config.yaml
model: "sound classifier"
dataset: "simulated modem signals in the audio band"
train_examples: 78125
gain_aug_db: 6
noise_aug: 0.01
n_mels: 80
hop_length: 160
input: "log_mel"
spec_augment: true
win_length: 400
targets: ["modulation", "carrier"]
num_classes: [16, 4]
arch: "jasper"
norm: "batchnorm"
activation: "relu"
drop_path: 0.1
depths: [3, 3, 3]
kernel_size: 11
stem: "single"
widths: [128, 160, 192]
loss: "cross_entropy"
init: "xavier_uniform"
residual_init: "none"
optimizer: "adamw"
lr: 0.003
beta1: 0.9
beta2: 0.99
eps: 1e-08
ema_decay: 0.99
steps: 33300
batch_size: 256
epochs: 109.1
lr_schedule: "cosine"
final_lr_fraction: 0.1
warmup_steps: 3330
weight_decay: 0.01
Rows from block 6 of a small sound classifier, named by matrix and row number. Rows with one number belong to one channel. Each number is 500 + 50 x the weight over its row's rms, rounded and kept within 0 to 999. All counts start at 0. Numbers have three digits each.
After each channel's rows are labels from the 100 clips, of 14848, where the channel reaches its highest value: "loudest" is the band of the loudest frequency at the time of the peak. Only what is clearly more common there than usual is listed. The data: simulated modem signals in the audio band. In brackets: how many of the 100.
# convs0: first width-11 conv, stride 2 (model.blocks.6.convs.0.weight, 192x160x11, each kernel summed), inputs 0-159
# convs1: second width-11 conv (model.blocks.6.convs.1.weight, 192x192x11, transposed, each kernel summed), outputs 0-191

convs0.113:543458574536457477431512485490486491533432517543543500428487534547538475457486553489469467427530445480489490450451566524535505425513487486513472512452409474460475462498501480485422425530471441475448451485470480575512386438558560495423511530495579443503505440531524501645539487526450554475437527599398525535494429420473459518493457468595569531443442507527529375487543473595490474431516504438497401361488635514597479521541458552600466519490423511519562412512548461513507526510530464
convs1.113:470497469542512461468448412498517498460507628469484509481510511583543511538484546402406401561405390406539555505477489488429475497460485514499571488483512519545470450523540512465447492524558477501435561579467523568564520447497473495486608513563392540486495449420452515534434510415449419468499426505500514415427469462646470456480515527424515436422440482410505394541503510563498499546516540478588442524470529565504483493518438530572549572460459630451540567524441511589490484443451505473542553468454497501450546553483517511425531497483538502450544603516565493582490531513487488406
loudest: 4000 to 8000 Hz (69)

convs0.19:442551476496472461456465575498529441446507483515464475486559488480516447527420490535610452576546573472507447456470357381526487537398554536499486519525553542517540504536562344488436521507439451528550427555493554555422545463534578484546535522504527385397474524452509524504530502503506484479464525462486523457548476457521566480463440558514513475576474471562428481497533483510477463502506458564549350552342533441485489538537522548512509475428486425563564452524488436486529469481411557
convs1.19:493519445472454514504489500472500426385477467535406423493454409420457495510439514466485479543577446514493380535490407490482500468528475462487506495469501437552445441575511554439471568470567444485525521507465570539495391467507506547500482399406441563437417480456450483429541431441497484484469474467602556459464490581500508492564536445513579495549456462504562481522441443476515507536362503515477565531449539457493556552440549528531504530524439539515644556457516471566480532436507525523505560446489452535492504498521414562464469555482487399436448457397517424483473561656458548553
loudest: 1000 to 2000 Hz (26)

convs0.65:475330507488522568538509510508512464515536501457560492535440470434540504477474468458511504537524484459499512574580514519426507475466470537473483452572525437530376469455534549530460414490494456516451514536414533467530533491560492522503431485569513464348448515508484470381469452414433509486520525433475421350445423447492528501450452472471455485510445517498526470262517545452491488561468478504539483453532549485448469455493528512445451504491483390440519488464492450494540579508537505
convs1.65:463458499471500470502482476595429489454531436518561355476450479484475513426482504420485455455457426455480480467485434514450463491476499389519486428492527509453529554452455533505480506493450485440522491514487513523494479449484459399527477542503532453471486503542539441493517461486441552445474545436563487512501488525449472579499542429484526512511442445380413544471530528495537521500488486484403533483350491556509587431566589498414497457488463484466469646352410389485446497504504386566465412532421512545452523494493487567551458536481548479520468488406383499439482371476461532518
loudest: 1000 to 2000 Hz (26)

convs0.44:542529502519538487472465396503494409506484573459566501590426464501509535473494588483514445496510487509406540553444534480508485573552497455437440529461556491450453352496520477516488518430545480513493548548523398357504471550498517470503546458488473467536427584437454479485430530512482490581479486477410446543515342550489545505589466442491550557394453468476492534591504459505559529585454468478433519388566591523437437466450509521395471533426516515483500526451494516498502526566555515
convs1.44:425594549527430557476547468478493500427503389500509502460530414472525402438494486519442508482469541550370516482448491463448541488497486332488418446447411585544483484520487462521454414505533502499512568462482490523398500529513542359428539500508460549467595549625503412534490437509445542505517526491492511523534486356460508535574461562476437530463503490548517637515563545526471490499507545461550476462498459512508447416443458524467551457497516574475450585475498502505399482555455478452535472431420475527585559457443409506467486493464481526436480541522494549444509467552497548455
loudest: 1000 to 2000 Hz (25)

convs0.151:466534499483464509539501493492458514495460548605484446485495456511518490461493457546480536447403497396439509535448510478476478539427519506450541518503421555499483516520507472522567548501575602545442524531428517456511490488426507521537581457519339530448315589541463494529564524512511513529552564470459481476596507486443468541548563474508597581436369562418517527530504430409582423462435409527486458508458576483480444494501563538544442480512564516416443459508458502532534452499462460
convs1.151:406525542456579549378492466499392432440512559572500452451554434424443496452445502596507461490479352564515567449522515532538518517483430488527574486439546483540515522400468484487579483425479493442513497507488491508534399489550487483579363490425571549498504509540524433495605462513476516519467519487471484421544507500423521412394420443538473501527516534506560555390564583476387566470548521503486466476399533482506477574569473496461495524576573429471489546488453446517569518427462550524448505449525449508511527466567492457500455521520415492485487481476460575487447475504568466436
loudest: 2000 to 4000 Hz (65)

convs0.62:552466493512490482515549511517518499490480421446440490535360483458530383532512498561505450587530487461536495432401436454538526462504465508473444504543469519560446522483470520504438487506504545536467405594570573525486550477498646461577521461443581519607563532446417465500557451502402413518508430466574512473511481505440526535526527521551514449515463485549540519430471536514407482529539497506512385410484425474498526517465512512470491426413563492412526488388434485437475521420403440
convs1.62:506564459517449389442591560500609560429497484539530500412386467530529598467570452447437483430492412533467426451510536413431483515433465383472446553497485445502580513509538481508516492513513471546491486457450423416449495458556500453496490401458493622518410515418457513512526472493445463553530483531552492480515570539490467518387513519564505468491429522518403515496428535564463447492495472472451472515498483437427527495495519466489566461516495401531504483430536474577478519515484511461482407387493546507427556558518425479447488590503441497406493508541617484521425531581540536564
loudest: 2000 to 4000 Hz (80)

convs0.4:577555543502504519445449453535523476469517590508515567395431493397531535471497545541495578574473539518427511450564424446533427494440473529513496415420539635453500488533500427496518534510541437536472546479433450547496484478517485599481437580518545437461499472492580464454524526488538485504469508564530494587510482447526489514377429496530458450461447598530386513429475486448548503485497498514473410599410443488430539512459588534511573508449400480458517418463501492440467512470382520
convs1.4:435477459526485412524534508396545475517448483496429453494400516556512497537432483548454572508410462535479459500483493461490519491383494523539513547514464494455521522463511580410466586525434554523507450536489537453438465415477543499492509482469439454491413496467460512483494505494510446443525563431577435462496476560466534502412555460534445470490532458490434401487485546441502567488498517480496558508420539501460513496527473433467362391456464361445578437471554545442416443488543460590543413502458539558584452468590400539376548576515437509502464564512474406460491504415485499548
loudest: 4000 to 8000 Hz (68)

convs0.184:487536482501456512428404457433416565530479529497431503478506461539520534505438481432420446610429482445543455535491443408452538484488508470468427497492473551370535483528508541416483564494466487511508456480531452464481463456424486482487536502528451505477466425566487553412524542503426508461402500434496434537510500446506580520488433506569414558532472491379433458610508532520465545498493495522452396601424530517566559507494403493431508507365499513537471493365507445472451493562450499
convs1.184:512551378526537550502342354455503457447514450515466493450501513532426560473491573507482463525358439460539516515510514557539480516459490484520540549510498477522549457521519497492502500533502356472499431553482495532452467450530591563554498467462493582435526493429503490492524438464570541523507301473460514478460522451575482507498513534530607452541508415504503411442418510500475514577529525478512469529504362446564496497499459562565505543513516585520487569516492446530463464488512475440560499561570402526524596511425499464494480411475441531487506466496467564529546543618497494473
loudest: 1000 to 2000 Hz (27)

convs0.136:556424466545452468517608411485480468533567541546560425474449498526528521451494528507591492458491478509504518545516523498499521468488502546532509595563541581628590534479460360511554531560439553512495536507543594559496519503502530567577539473473621508533544614488534523458505532540491516545498579468455574556491511469560479400546575471444531599572515511472591560565497503547526449551507420490492601553528500535564518418513512517412488522528572435546444488625505492483457465501454522
convs1.136:458450435397522502426498460508506539497543469519381446531495566499412518449501537475505585495410547505484508555528428484619434497551549423487493507494437539587472422547529540467448470444523370510506504481476539512457593595479599575490511530466455519573511576448462549559438526507513566433489525491584469544482498504492415525403592442537535462472488522570455514455584510545505550529496412429514561450504504542495392500509461539475582482583487424507486538514576471502453511548547520449619555621541474496379447521494542500483487457455521461496470462554611505532509540489483492576
loudest: 2000 to 4000 Hz (70)

convs0.106:545419461466549521387505396510508477449528519503485456569381509552537411452400471503484569442456550537431436614504483559506512461509480532485482511478500444544539507500492514471441558477499491512503464468491524457476448524409502516535486482489496501520472520522492508470613485500487454419515478418452494451440617535495483562607550529455366525481452488602570635621512487451588541531462505527429585477453520509458503569438459497393516524470606502500448422434473462529522491488552489
convs1.106:462498494530459569428480446469409527469485466462500442455479481507453551528461484484408405462457479490523556520409510486478519470448478485556480433432565512547481482439523535417450544475483459529496498435480391494512473424480501392481531480521510569567575578482417475469429505454444449435526385473551416497508465441385403528447481553459515563551475367556486509433392531523426493472435475441507450457466503467546480501407556549501487416475562393455520513517516549452443441561423508471533448452380544528508542449487473436415568462480485505442554491483497548498472478379519421473
loudest: 1000 to 2000 Hz (41)

convs0.138:454562509445502491491495472466507528562463467420523490516430513476507462512519550423501377533433465482561575522551449443450533530496556509502422570534478507505450468509470461519560537453527496492457468517573498447483366522522462494502499475480497510545550507500539484305536454513502505502386387391506541454496429534517586575461508511559519471598525508533414403465513486539479516476557560496419480494459420449540479545393466507361491492517407503477551456517487493344478526491468519
convs1.138:471402458447499357462522535475589518471494479495526510526515445586465509480578511526508508506481390455475471468634480447582465408475431440510478516436445540449481498511450551495469531487527494472445454478492488384510458549472497498441501534521524530537370487489448469484468511475583510506536477461450494451556447527462529514536501508510419485486489449461312486512525522511579477523522520482408463438556488512428475466465503463414554337486422351458498462523515503588526471500538487588473395412465581538475496528536452573478477573513444538455505531477495499459557462413495557536
loudest: 4000 to 8000 Hz (65)

convs0.152:486474436527459494498412504404473344492499588478484459416543503538490536441501393533531520506541498425544478626505477514513455533483493512570515426506397526398641586540448457559428503502522435438484511521439502536499587423502475479500423517462495417442384511508501596533527568462448495477434517527525452455470460427518409492490530424464486481490519474551544464512513513478546532442495590500515471517466581419472501572407556534509456469469509566554405410457487520498538495501519516
convs1.152:547483481429528463497443442538484490508531518539510484351527484464473486478537528448481458482500535574481489468557518482513476535383470610560478420479576420503480456570448434481471587470403551484516471518589496504576443476507510494568448540546495427539471499400444474505477489435411491559553403525555421536404515596449456427464551510489608476502383440577434438462451496530491534564518463486407520425469424495549513485511514516489458496375596489458577557548560512450530437471498519470457481589540486439486502483385462495539565499514490512422532525542526432498477439544594489508
loudest: 4000 to 8000 Hz (71)

convs0.185:453466462447451492607490464490425529544533488569461400503549536453523403508480515645590528477522430448452456515441522419493524454543493477493445471492499454523427483494494494458453492500376582515454423543532553521473532435528444514514540501481509581516485533468541510444516462464549479480444501520402402460473471524438491333538562639450466468484520395507529532523476512535582575525497480468546524453551530389532424527569490434514535408485528522458420460568482489466544443529469505
convs1.185:576486512552418444497545507450555504471501520443464545446413592609543484473451453502542561372532577551508508502495482528495418450540489448469476549548580510473460519565507531499470493458435430586601521473577466474437537534460543492391421519640449559522502447543482557486484537477457544528490461467434510459501419485471550544404611512472527587568530491505550495489444449489455507486519530466515537495605532598563448528428536460500357486583510478519576427472540488464455537549493521558484489552521441537426539479441531475460550459543400561580511516446590504471440513471451550503
loudest: 1000 to 2000 Hz (32)

convs0.71:441556536503487561532489547558508496539481459497400505488534540545570458479509459521396486465479566501450485506530484494483578506467470553419513512523549453534572408445525570386483527508497515523519430501496501505555451416399442453513536573535560516455469439598427500481527537517479469440501499500375462518461480506446463593522519574495568476504538493533474400459556521456561548563524570477526371424466512507482399597518481504498503597470519383582498491377504443363465493507455497
convs1.71:563548504432567495348492532504469513398518518570527465524405519367500476511484457493499514552586398536548587469461539492421414468506421512456537500445433482477480544442496472502522510493510484561395560511386544550575531469528461452444490436540520498429394396452489481449523462502608480493516518584357505617429524495503542493487433536524481513463513524456532515524454498515512505472477488462553459474556501533464600497526550577492421546530491539481443564537578432433448496444387487531386487437492488499570558499520471505430552526547424446496510468470456507433540531488517503473
loudest: 4000 to 8000 Hz (69)

convs0.157:449519460525479447528507565457469501462457490384493434474565501514483474549474558544572507557554458470515535408459441496522476413464501454456501542480464414520569496463488458532504525445532449500513485445461386443545500432452392457513583476489426393650446458583523485502479452444467471506449477497572467486516513515457503475541481546497476411550484451503420548509519479567469568527585607523555498500412574533470443508444405471543469477493556433522566467560429489557475487583362423
convs1.157:495570550532436541557401527540477491594487489484489446406517613443558571375570553520550487517516495512417506480538485537447372446440514510443537442459452429463585499515469542568478503576548530437515560567553476551455508474510460473536519530563465558493475516530511539474507480485404548498540562441501473522516607463509485612537511539575522542473459467468545583485426484462461492519468594454520493488545459568532541435522542507501544502388520614524377626529540448486513474518486412495535472554542373509448494494458496542548486460481464441607548478537407465474518424495468536506
loudest: 1000 to 2000 Hz (26)

convs0.66:517466485458468412510430565369443461479503500522457446502586544552510471519537481425516336513462609379528554511548407458498540526472495538482522475522554448428544469502574516480482534393485461511443489527436548495473478552542559502576509523549573412448417421591489484435454443515443505440457383417542511451472504447528489514491597515519548478449380485490507509554510511452518485507425541496507417466468579564496488510514577535498535462578451465510482574413499500515533485471507438
convs1.66:497534538400493578487580463430437413408525533528447516432594416527499496532519407574521565563544435552482499468511419530509536531511403508541546520349560466571475489479501491431471385488612484476464518569540571531547508552534524519521534480457503473460509447532465404509483486508476465493565552477410547429505469429503457466495498499478518587528502521507510509516636580496496502563493527526450512440422477498548508444435470559549468511417519552489558503560497532555478484458482457474342567430532512583416562515525491552483423403509421418485486455485499565482536504554526549552
loudest: 1000 to 2000 Hz (26)

convs0.77:415547525482564449554514541479404531547497500448457540565545459485491486483542531506490510537480460526458482445550497461401488429388483633487468449487473515525538518515467562433526486566483498527421456536489532480573505516480601479502525508528486554476448538517534531498499434407541500466395551512508513430550493430451462478499501586405414415482462455532431488564561494429454506663579554485538513620492528498471471594447484473483436530486675485470515495567514478538415546450495479
convs1.77:505447481405475536520510472320421488527496583442570532507415461577525529608521547479443491409483586476520520457518484475516470512494585534481562482461511517456492395589402522544422382383494505524473499518551491497478535595526458501455492525584460461489514493495495510472448488519542448547496456493504504551549499571439514605531519543403435522491442564500481485466409558522552431419500494499496517550479570561546611524538560494481489472462524492494481532477541545513391538519494436506493450532528518454530452508533488534624403479529574502330536504499514509466454536528531563575
loudest: 2000 to 4000 Hz (60)

convs0.114:507456529475488442572472314529460450426442484502502443458493512467510431456370507473512515600510466473554480468525505527411362535518447449529543586434407495389493517515410396466431473472542458495462547477509390498498500515550425538544511546523451562506506482441524548437487460460525481502500467540580521509479515484509444392452562512503448505499544490475585499463460498520571487507416538452468472553537408543554434397418576524550501552497501542558456496450523535595507489505510474
convs1.114:566479511446537466412488500492569504477545588508534566510518405533478497528555597532547471571435477524502533508489562485581471537429464444517456551473460547528507438503504446506487500469481445469545496465469620588529555477528422535484596523507481489498545540528514342497550475513572556390507407512499479617539459369587451413525481503420453452485441504528445593481571502522500497554432573490469525546625565467470394517534530419517592494580515461481572555582542546608432551577450532466434554485592489507509540523487480503508508559505505483494520560434498524490470512507538523493
loudest: 2000 to 4000 Hz (92)